A small image denoising model, trained from scratch: widths [64, 128, 256].
Rows from block 4 of a small image denoising model, named by matrix and row number. Each number is 500 + 25 x the weight over its row's rms, rounded and kept within 0 to 999. All counts start at 0. Numbers have three digits each.
After each channel's rows are labels from the 100 images, of 14976, where the channel reaches its highest value: "strongest on" is what is common among them. Only what is clearly more common there than usual is listed. The data: gratings and oriented noise at many angles and scales.
# conv: 3x3 conv (model.mid.0.conv.weight, 256x256x3x3, each kernel summed), inputs 128-255

conv.91:513511493555495519479493527480496538546493499512523513522511474499513522501500506509532493456554508533481469496489454510510463522473522521489474471481501448491507503473524489493482488498492498524545548507497495509526472510495533517514509498545500510498533503513516493473521517465498488501463505513512486531487532529491520484522528536533534504491502476475489546505510490493477482458487
strongest on: stripes at 75 degrees; square grating; stripes at 60 degrees

conv.16:475467500524555486463511476489484553471490498475521485506506503513496502464487483499512486510521514510466517490489486511471526522490494567468459464489502493504501536518502516533478496516528441497460491468495533520488484491495478485455461501474541483480512516542541493499521488508531471470507482558539492542491500494474513548511529471474508502543533471533481530443533525517503559480495
strongest on: very coarse; windowed patch; filtered noise

conv.113:478485393481535506519472501435508519451490477507525502469464502547493499513499527499490475482541473512503465530511486492522514494542487515512494516489585486492488524511506523498516459486495520480536477495511525499504509520491499510523544486489524482497501480455507478500476501507512503447521481496471543519425501517494533468518528500488509473491506500509506469496519507484517533522531
strongest on: coloured; square grating; dashes

conv.87:489476509524509500571502492500472513532530513515505460449537503474507492469533492459532511497490543534494454520463479513451490507490525526524490500514482502486526504475502485495484478516514483511418524487463485515502488463503541494476522490508500513563507532527508508491573511524486528486463470507511486466533497507521489508542475487519513484482516489497500518471499470450503541485526
strongest on: stripes at 90 degrees; very fine; dashes

conv.143:511529521521461499533515499515489479470535518530507495517510496501516459520499518496500496480492478463527497529525461500458526508480519451469492437495476516506537473508482511501527476547452457446456475496496508501508515471533464494525490479499499495488524488516539451500510541513485503523520488512452484491467503468479489456504493531517519514495505512526471520473507497496523479457485
strongest on: very fine; square grating; stripes at 90 degrees

conv.243:508515479515521532476503448493502517497523481490483506472477462497481499515568530481486493510493484513498517465503462491525500502500458473513516532550497520467506458527489515510503493522475547489546520504493501495535527510491510449543496517492472506535519454526458504478486514483516539479503453509488522492515496446446507479511526558476510521510488528466492470525537507521481429526465
strongest on: windowed patch; fine

conv.17:478495504496552480449490518448492498522466528503470518469526454540465485510484533516500519508488506495495512506483520534484517514484466508485509499487479548522502491523508504485520491481490464515450476519467460504519522521517486503537532501536456519531481519487510459514523508505503489512496491472464507544524495497523492484491505504518513477508453531470507527470529484534501441499494
strongest on: coloured; very coarse; square grating; kind: dashes

conv.205:520467500524527479539498471483485533552473475485526456509484526485498523471522523476491509491494559489486467491462493492503507526536506546494501440532499526510521494469509502490496525463500495522535527501528509522500548515485529485455491512447565485493498504526446532459510506493452462528499526524523496496539506519502452555501471500518516501498493503529514496519507470512481481496479
strongest on: filtered noise

conv.92:516524534481472524542495501482506491498495514486474503511469519481508500451459518544489484494511476490477475482512488482463502503495535542519569444516486486494435522532486513506502522496525463506540481476477485512483485519495522496498503529490500484459498503485521565488484474476528455486503510485505502485469507510487451510450445481498497501510531546542508483500536516522484502516480
strongest on: filtered noise

conv.67:528509519528490533507518491508499544484511516483490497505479497508485482505472507531520508516516529507481446485501486527426512531510519519493529451486486495512439527513503520479444483506533463497482495496404511544479481486501519479498477492516512514484512500495504509467492474482514431537498514500536504482530509514504488506508485492493496531518535531513495529467543468452480530489506
strongest on: low contrast; dashes

conv.132:515494498502475513512414517472522673489513497503466543502527511438517557450521494469517496507495503502513509494466489461499491497501481509513506474506489473485467503509507514513444490524502506447506528496443484501485450500527514501473495466500475495505504494519532457499497504494490509515487490480495517484437498514501500478535502535510501503499501531519500495464504525537508481500483
strongest on: very coarse; dashes

conv.126:520538504491483497520500503506494515485535501506504488493498478499488454531522519512494525479515491492516516494526458488461502499492499452479477479480499510516513449520495499486545449521463457451450480480478513482514523494520475487530507485524497477483516514527555462502517518512445463532506462506452483482449504486491494479509482494513501526466511473540502531458524536532528470483490
strongest on: very fine; square grating; stripes at 90 degrees

conv.180:474520501493486502465512504491469494509505523477514503513485521486496511423525507502531535492512529508499519487490485460496487512513529534529554500499495507495464494529500512470520508498506514497507470506512460544476458471483522502513507457518513443442495530522507556475473489467504481497483502493527489495466501534518489502477511499511503512516532571507501465496513519568464496516476
strongest on: sawtooth grating; fine

conv.13:542459486496490472552521495507508486503493502527503469482509465517534531526505473472474500500489517484482496501484507535524489480495471478473454518491511505520550511462510475491480488486468540553462542533505552461515504516505466501508472548524517529532508505466516480535523532538507525478510500514525502502564495466494549498532482513494496468480489435499496528510446457458537531495519
strongest on: square grating; coloured; very fine

conv.215:552529447553486494480492507469487492530491515513509481501491489526477536469513505511493510469510534520481511521509474454469468536523489501489481525500537482472483532483490509507504482490482491536508493512476503499481522521476511509521509479565525429531495511480528528502539498516456482550514520535558510497484480504486481506494518521501503456470483508476476518515553510528524470509485
strongest on: stripes at 90 degrees; very fine; dashes

conv.79:523536505528480463522525438510484532496510488488495495467452464483499527473524533463507528496486519532435513462496544507462541532498532502474533508525486492515518544498521502501491483489463492494512537555524508523503472449534511464509456526491536497486529462518482488504488517494504503506477486504500517483512522480481471516519456499544520557497501466500490525537528464494507490465487
strongest on: noisy; very fine; kind: square grating; stripes at 0 degrees

conv.224:499520495524488463516519489487495508509525491471518463479479511478486515484532534461531491486502474520489421469450471511523507497505536461533509498501503498478518496500512494493550507501505538514518500481483500500490469479448526502474519545504542451521512507505490449477492503470488466476480422485493499508509516515529487475491521512510501499519510469495483498455511496479489493533493
strongest on: sawtooth grating; coloured; scale: coarse; stripes at 120 degrees

conv.238:499490507535500526541510504500505538521525504507503487463524496507528492432504517480532510497486526516488506507478467510509492511502511561523509505484499501492539475478507482489501496498513502531465544495479494521498481502506507507465520509499530486539512536485499507478550500501465509521526476512537508518557516515497515536482500524516540489491523469447500539527478476509523530482502
strongest on: stripes at 75 degrees; dashes; stripes at 90 degrees

conv.220:461456491504521502532509485487451500495482497487506491528473512518531531473570500441513503528520525495541536496428420545498516516492522482503500511550494515511454465484488498463535484526501537487487524503459494520478494492533495498470502514464510514468506504544500540475480499485480554554476525532517501503501484495510500468525501519483485492517513551488473472495475488485453489527518
strongest on: fine; sawtooth grating; stripes at 165 degrees

conv.122:506478484524500480512564494511446482514482504481526492515457500536485521502533497485519489514502514490527493493487445568502511508496505442448517505529500523531494485517503523469533482510503525530512521507492511505485499465474481499482495506528533505455514503528509526478482514480497515567496489508501506536526492496499510480536518518480488501530491503475472498493496481449446481519502
strongest on: square grating; fine; stripes at 75 degrees

conv.130:505492461498521486493498501439493493477494496500512527493503508533470467453488524484504513474512490526501540533520535505514523520518513498488501499480539516483456532493500493508531450450486492490461503513557501502503505518487512504497516506532485458517505506498525513491516507502451538476504490497494553544454517504502497519477483464521507522485538467507487464570484532512511544518514
strongest on: stripes at 90 degrees; dashes; very fine

conv.248:506466373507509519498487506435497469495519488502500508497515504549488522448525505506503511509492543509500480485509519491490530516522476519531513455475587537498459513478518486495511456495504503516470523488477473504508536503492501507484497472498496486518509484488516518517546515510514508545492494495533544471528520523489515533500497527505514537459520481479488507546489528547520518496483
strongest on: stripes at 90 degrees; dashes; stripes at 75 degrees

conv.69:484521512498555486441493495525484552518501462491517520542460439517475499519521509536517519506483532472521507513472486491504536507487473524538477521487502510495457533511494480504475536475496540515547528491503485502514559470483492487547486583498487487518483484520501543496468504510513502514502498557524480493537499477516530497470493471488515527497507490463504488532495537490465499497496
strongest on: windowed patch

conv.156:510491517469526459501507482526482487522527504471516502513481497451507507471515458496506548516491504508530586465519510509492470513494518516467463501510493507544506538490506457498447506485527488488471491494513525508496484462518507488517481531460500497530482493539503483476506470480484491464505466495539500521542511504523489554490477460478491519555539474558530514511497477524534475502514
strongest on: stripes at 0 degrees; dashes

conv.61:488502509473501478512581492514511508494536507477524497532534454499474500487490479493500529510470487497536513504513515535486500508502506476481491507465492492505496523476509514463502496458524479484477510506524516520505493472505521496498477543463487506503502493504476502486465483457519518485480489495480514515507516512510491503488497495506504571550541489543505493492453439509514533501498
strongest on: stripes at 15 degrees; square grating; very coarse

conv.146:504489492504534504481451479480497496509471515476514485510513497448497515482517502488521550470511539503459519455460542475517530536499494544516432481481503504466519504492516477478523505504489488525470515517482514522528492575485527492511493514514483472486499515486538515482490521496556471487496515545545513451544515508500487530514441507525521487498508489511462458505535483504462515518471
strongest on: very coarse; filtered noise; stripes at 75 degrees

conv.198:541491490495511500503453509494503569458529470493496548498491482493506514496456499498520481468503461515460444484546542547483487492491515493470481493481498545526515479539515486500511516507488477466507510483519535514531501482488521507492503559514527492526498496484467454502472506480529480477507472519473475529532509512518492516470517492483483502473500466491483493458551529458524547493500
strongest on: sine grating; very fine; stripes at 0 degrees

conv.93:483490505527523481527512492495452524520516518472508528558479488504507526442470488471522539499524576506511587533481445544482501527504528511482506485507483508504466480505497495449490487491507497514464505517511502531475471479505500503486459500508537465465497535542532545484481487491487526558457502536559488515501497509499505527498471486484499516523528510465501474500508529493451503505510
strongest on: fine; sawtooth grating; stripes at 0 degrees

conv.209:528523505503470464516520496500473523495516484483485471515482514484477498533470520492530539480462541501490479505460511499522478524520524470520545568471507511459557502480525516463467504454496512531484516524458529530468482502460482498498464528515548493512513513441501471486454512510488470483490449469484501466494525499513520551483479477517518512545520495456505510470534499460485500517495
strongest on: very coarse; stripes at 135 degrees; stripes at 120 degrees

conv.155:493472518494534489529525448509503538537516485471521516525500512518500518494476535474507530511454503526457441473454520507524479538515539472518494494526503526498525532508500502478522492438488539511527515506490519558506498435487535450479522495507513516466534508513495482446469499496502473488501492506493506547560518517470523502508507548508512515465483486486484504533517441463508446515435
strongest on: sine grating; stripes at 0 degrees

conv.232:499498496471477475527530464507489545449533493463486507510477503498490505519461513493524541535477544483485519500477522513523506506543522474506530551482510556482507490484467526459508499466461532510471490515489513542442475507483469483499450531485562455454455517479497442496449481523473494497514506511506506494502452492523530510498448502480482527525522486461483496509511535471495503524502
strongest on: coarse; stripes at 150 degrees; stripes at 135 degrees

conv.162:511460489490507442472483467499491504463523514449505545524489525479503534506463502482528539527502525506481510432507511504503511499520515474516500510517509491522501520476513481465480500482507516513464485497491526513486447531505472470549446500472546506488486478503534461497477479503527486497465544486514492480476497478536538501513467499489443520501519481479494487488507517496473509513501
strongest on: very coarse; dashes; stripes at 150 degrees

conv.138:519489504513490523505528483504497524537548474470501519524522496495512518469494492497521529511503542513487491491515470496496437521483524492472507526518494533478542486492492475495479490496514512511503525468495554529519493460473545457542481478527463478557527496558476461449509483499472459471494501487492480521499505480479546505479500487450491534507534499485480509498521521478491527545452
strongest on: square grating; very fine; stripes at 75 degrees

conv.30:538544513520511502505552531517473518466488485535489478510494493521515493528471456541536529480502551516519542502501509486468481547508521521484490546477501469490506503469484509460449494474489479541466514505469512526463492526504469542503442501494482493503521520489495479487436541452499507513496505522533508523516496529478486525475480486503560541526541493509477524507509484467496499482522
strongest on: dashes; medium; stripes at 90 degrees

conv.8:517493506489451523550573494482491557486501511489487468560532464519506510470513477491488537513472541499512513525502489522498498514493500508460509524486493476478543491462505527468518487473492498515490563544543491526488489494515532494497493539529480496490491497479493542496496477468513516533508550501482517507520503493509481499483488513517504536514536495459491518520456453490483554516485
strongest on: stripes at 105 degrees; sawtooth grating; fine

conv.62:554488501503528527524441503516520570488548451495478548496472478497490520490510504469487518497485510543471509492465458513466472484522494516528462467506498435481451464498508489477460472457518508538487472515527513509512501491515489517457460510509518454497485520488487512508489510482517483518463499511542512485517502522487527480487526529488499501502520518500506523471483492491473459520507
strongest on: stripes at 0 degrees; sawtooth grating

conv.60:563481525485483479500518494498487460491516507482494535527513497490494518471483481489538496456520508537452452498558507533502474506504550561454518510485494488531542499483486500492478505484475439482488507496546534547492452480477512496482489502526512482491493518510514462508477518485522495475481520500478481516488476514504493514466513505490483494463522487501468498487518521464490556513489
strongest on: dashes; stripes at 135 degrees; stripes at 120 degrees

conv.32:526489501518477478513510495531503412475490521483531487466514552531420486509478481483510508488494473513463418494530550526540466495505510489491513516475498479527542497488503514493548478502506497568431486522550522495514489479480509497514491467556532484489507525513485500504543507501486487496492514477494510508504501500506485527509510520508492527513485477501491489484503491490499500497492
strongest on: windowed patch

conv.131:496445520498500510527461475516472436499528503476494487487445537463488528468518491493507517531483536521486493460511516490487462493517532544500510478518502528559479506477477450492472497528506489512472519493490527518480484477513504471500467523497522498513460510514520506501576463535536471482515524498506486456495466477536499543503470481481451493474546458479504536497531498508512498505519
strongest on: stripes at 165 degrees; dashes

conv.86:509497497533490491515486512494512491509529486489517508435520526496511484509462536522534513486527551507448475472493481478501501504500515546549538515475500510490508473473545478502456505507502489539486488479483490501525485528495491512475495492501543491516533544484501463514549516534478486478493498520515467481499557527497537516511490518545519480490497481465519539501527539514499471450482
strongest on: stripes at 60 degrees; very fine; dashes

conv.241:508495546481463496558503513533494459481512494545506497517482515490536501518503488475490504482565477506494527484507453513462470484476501489492503533544458479491533465504528511501512508496472479488472471488508516476504480458543474518513477482510497475479515498504553499502487531511485517456504485494495491501447526485467498486485493482487518477554512504524519500455497496487495442484510
strongest on: very fine; square grating; stripes at 75 degrees

conv.167:506525516527544521462482495519500469463511456507501499523467476478505490446520537468501521492534516495493488457518487476487514498476481492518423439522447479472460492510493475483509503522538510501475425505512509519499527510474457513502494505542539453526515495483503504470467502518547512542511522504554493499466496469486522486488527513485524493528528475448505505485494474487480478523516
strongest on: noisy; very fine; kind: dashes; stripes at 90 degrees

conv.206:492500492508530507471462491498534607495512457488505545543478454470497507483531514472521521493507519523537497499453470514511516493505501531553475553485502493472441515485499496489491516480479525470515534500510507514499493489492489494524502586499509476500490485501534468470482493470511517484471472510562493482425500478498532480462524513502516508502533495474491490503501525495492491498505
strongest on: windowed patch; very fine; fine

conv.165:468490501540486500513552510504435502520488465510504448537478495505526520499552477484531479496496494501534488515460471506483462517481523515461525509506496513523498494488500525488498475496511527551556557515488481510501525473502493499485487539524487531490524512494482546484490528480522522512482495514447487519486503506513483489509520472503502509522555505524472546468511498484474472488511
strongest on: medium; square grating; stripes at 90 degrees

conv.252:481466509535509503483504490518484502488502490494528515478524497513505483496544509427529528509540525524517502490464477527518465527508508515516494555517488487490527470460509493457499475488508540506445506512471476524490485450503513494497515476478522513527504519513482482463538487488443528501454501480500506510490507510510520519528559538519510511514506525474504508481476493480507484504517
strongest on: low contrast; windowed patch; stripes at 75 degrees

conv.38:517542519499492492536498497505500514473530521499492483499497473491496454515517501517507513472526473506521515497531457485455511504483500450474484479495486501512525443520492509488523467508453456442429481487469517505520512485522487497540506474521500498489517495510540446506511526522442480526510479497447479477451505500476486491509458497514494536464515472531486538457511508516525465488487
strongest on: very fine; square grating; stripes at 75 degrees

conv.229:505512509515475509500513510493496514507507522492502470467500489496485488515469509527545502509467510499491444443480462493462529521498515508525506471502499469517469519495502504506493508511538490536484495455387493523486499549488517500508501510451500521510508511496513464489509494480542442508513515497520490490517506533530468476508457502506501505527524509526478538487561444489473491489500
strongest on: low contrast; dashes

conv.71:506479507497516526519478504490500534460493461470491561525464486505488471495462522489516504487496499518495517477529466560516490532493532484472500514531496513520493452511494484474517504485500443468478526487513515536506506487499532496496529552449525517509500507509490496454496464450520522516509510504463490559484510513496469539455519516495506537491510478480502509513520529485506510519492
strongest on: sine grating; medium

conv.251:514501502524484509514465490494490496514466485501468510518491537453502478510507495482508504499527517518471567491482498471493459525489528528477481483541511458506515488471472483494441496498488487517503497516530499504451494491501510484523494517487503509489479504515525485499544480531481469487489577476477482479434471504512483511506486479493481469480488512516497548470543517505471448496512
strongest on: stripes at 150 degrees; very fine; dashes

conv.88:470511488517495527507454495531491585521481452484483493494452513541508491519521521501490514518513559513492509535512484503520518499511498529491510522503500516506462475473500492479517468522489518471477512509520528509488472543494500492489492413502473490478490538461499491477479489480469508561453485521543511490467491488493490489508508544524484484512476509490501492486513495490482508511489
strongest on: filtered noise; fine

conv.114:466491498538487477510537497507467550507509489491520520517496511487472528521551555482524496498538513490489512528477507549532495509492537503507507547489508503450480521467510480483520510508496535485505542506527529508505504476472500504505507549442502508483502532497484450476536507513472538470529504514481487494460498491510517496487516530525499534516485478469464484533445490495489479525507
strongest on: windowed patch; very coarse

conv.23:508459418510536513527494503462474521504505481497511555500505466523473510522515507505492511489515499547491519519459484513465476528546487533505493496497574449495473485485522480463468472455508453516472502509485507524511547510511544524476540507476510510482483512479556529507537495481483510523472474512505547506522518563501502525507500504511506497491505534482492539480494489484495455496514
strongest on: sine grating; fine

conv.45:533467481496515530541472508478507541513527474491489512503488483499495510509523487482473535496495514531501502510470458497497455506551507543507493463475528462487478461465516487465460503456514495531509509504521506521497512497532518514468463511467516474473478535501489532509499490472481456508457498493504506487512501546494487533473520507511496485510528536534508529478491518523488440513479
strongest on: sawtooth grating; stripes at 0 degrees

conv.197:542512505539487501496491514492498503539500514486520527524477492486508504521479505546520531473569534518455506475522481482482456529495525519476474478486494444495472498483519482474456491471494493539521516522556535516511451552499513504537483491524502482490508529495511480485522479468486479492475508534537488530479531520498519487498518529524509489479503460470518545510514478494497471466486
strongest on: stripes at 60 degrees; dashes; stripes at 75 degrees

conv.134:515498502488502500504490475501513488530510548441521534531474499482493501518532523513482539519528541502502515459491475532504504516522520483502468491515497477521454502486521468479482509500510480477444496511517563518503438513507526472549496510500501472476482515538535478471536437465466477519484526491573503481493516486522519481509500526503456507489482511471526479525480466502486520508493
strongest on: stripes at 15 degrees; square grating; coarse

conv.103:508513498549501456507551509505473476558545511492499518492557476499494504436486501485536506490456535516498530509524461509420494513476504495518546517492491503515510499494508492489499504504511488496485509466538464502488506457497523498479493526505505513575500527518500506514534494533482506484454470479479478497486507529528465529487519467500493502517503503487482538450539490519491483470508
strongest on: very fine; dashes

conv.84:500483484513477511527484499494510543514500494490500511501524542479489507501512517459516487491496490528513471490504514481539461500477518466481509485506509488467573465486512518512570449519497529495494543520460477499512470473456529502486513448527527502485507492545461468483516506498501497517470489462491499490501505501509494520543516542507494518537497500492481500457549492498496500516492
strongest on: windowed patch

conv.200:498498500529499497428538494513466517482521514483505514528494501522514457519541504521519514514514531516508500500506474508474508523535487494456494533494500503512515461504510509488438482496492468469468511514477511539493486451498509490486491454515536497507505511544490437479499477466476478519490438518528499541537506525506513504529592517495506524506502511448508536462494500507525518486508
strongest on: low contrast; windowed patch

conv.117:523498505500508473469515505500519502529515569476557516518527488491498525510506505514500506471519479514478466481529484523470501489481517500485454432484487457522485546507532484484521492500521491475475502485511513508535434483493543503542488475483496505508520489560516512484534478469499493493454525492531495493498533512514516458536512525513488513458479505480498476484509444461474532484487
strongest on: stripes at 30 degrees; square grating; stripes at 15 degrees

conv.26:469466487525507523541483498496470578519504456479518494495455502511491531490563519450527495496494513529538477496454453547511487512495537468476515527520495525503519480501516501473554468522502508497511567505502529534493491461472539495489540536512519511525506501503492495442497482463500517511501461498483497534470507503524496503498528495497491532518527474481488483474532492466509516536502
strongest on: windowed patch; fine

conv.20:530536509516488486496519513507494565493502516521494481488518472489480502510473504524499520483468532519481507559540504481462477531501509499519487504504494455459512530491467505504494517468490451474486514495501507526473506510489514505511485493467506472546485509488491543495523481513478501504499522499511503503476472516511474528475543499496506514494493511462483493471532483483527498510505
strongest on: stripes at 120 degrees; very coarse; square grating

conv.115:542526506485484492518543497513508441508531516502526484497500476498504498457509465476541526484465508523468478490536487482504479510518517537512520513487494499518543486511502494494489498487481516542482472492516542526502477468490490503510480494538520433487512517454483419497498520504511447447509480487530472469534504531511506496495525536486514480515519518497467525485490463503493535494510
strongest on: sawtooth grating; very coarse; coloured

conv.182:498498499484503528512554492496486507508456501467483517539447508508465499516565523530473499527494536487523532501500484514568488538519509497454520528526523482494518486486501500483498496473504496524531552539500541514495482474485492489515502524538502483440491519531512491445497472452482485544544484475527531543528499491486496522490553536508509528538508477448513519534460474507481472532486
strongest on: filtered noise; medium; stripes at 60 degrees

conv.236:500532532502562546493531487508522364493482508508527500467498473549470458517538535507490490509522489484496507484457477564485490521506518517522490574468481531509476475480475490480557506495491476541439474506545506498509533487512480499521507548500487466495493523495474479495565497479475524491502522494500516489490488494489524465467504508487517518505487520490470471556483535499516506495511
strongest on: sawtooth grating; very coarse; stripes at 120 degrees

conv.35:467511492501473515484564496491473499538518542493470433481511514503512492508536519494507492544462530501517502456442424470503516520504500458521510493520518456478490494483503518507485475528507542556518500498416488517469453508511493504501477438495483506472497505542516471489483488502494486519498492470509511461501496504505512465549488508516495495534519531480496525497481451532479474514496
strongest on: stripes at 0 degrees; sawtooth grating

conv.7:504481482504539483523477517491496454479491506517503549503498504505476515539486526476523506490541505503496503486466452542472490501496492473551514550532488477503468474464492528449523498479478507521465445487511458493491496506520477523500505497459507504474524498496535521494525521493511549496457524486504521496451499515469534437515483544497527499493479541462468454473471490449469439502522
strongest on: sine grating; very fine; fine

conv.49:509516509520494491519491476514498468503539513460509524487458536514475499504433529480528526501513529500481490477499509513532494519533535472534529499500495506496518481509503485467496493480491523535468455505439518525467466498497488495484462475532574443446500514490503445479476490494465450534487484465541501485526506513499528531497465518490496517528502485459510472523523521480450470510495
strongest on: stripes at 165 degrees; coarse; sawtooth grating

conv.169:477492507479499477522495464501493498504492444503473511505462491497521534474524474486491538532570504532443506482509533503442519510506539497480518534497478492516500537500541492494486494485501473499470497575513506511491469463543518479529522521500522479513537456518537483477496471512471470506450500501486504472463510492494506466497488492562542521467496494487446540494523482487540496532506
strongest on: coloured; dashes; very coarse

conv.47:538486492492522510554485512498510514493512447486502558498500475518479536507496507503476516472529500531463484499469471502482456520527491536529475482503527432476486484488508501468499503439509507534506468503531509508501532499490530534465519533523525461481469521456526533505490479474517479511472496509533536498533523571489509510468516530504513499526508521476503515471494466495480434501503
strongest on: stripes at 90 degrees; sawtooth grating

conv.28:493503505529498528525520506501457501531498475505513452512478504481491509476578477500519515482508516530504467510465488518475437534477550524489479493502492502528471524473495480495495489515509493536483552512506521516495475459493536494502514539536474489527506520501503515470561501460505487473462481487513485483495506510527489507516537483505502491518551481531497548480513490491496532490523
strongest on: very coarse; stripes at 90 degrees; stripes at 75 degrees

conv.106:499522496504484534528521505488487495515489492468474508521445481531459490507549535506474503511500545490514480509456451563523497533512525439476528524501506517487490483485490520490525496486500503530498541526483520503475479465478504497476501537562510455469480520528500481462496458442469468567499451492533521519523496481482501509475518525502512512540502484460514500508493497486478505540481
strongest on: medium; square grating; stripes at 135 degrees

conv.128:545505512486507488494530513507473500506501491487513524505448492483463584501516481539501551474471577513508504510521504492491455536499523486507514532507494480543509517477497463468452517467494458545488522514489574516497495512493496494525483511513496471522484501470524531479482495465527499514501495503549493489519509506527493547483497491506483515541540486479508486511512485502488502511497
strongest on: coloured; noisy; stripes at 15 degrees; fine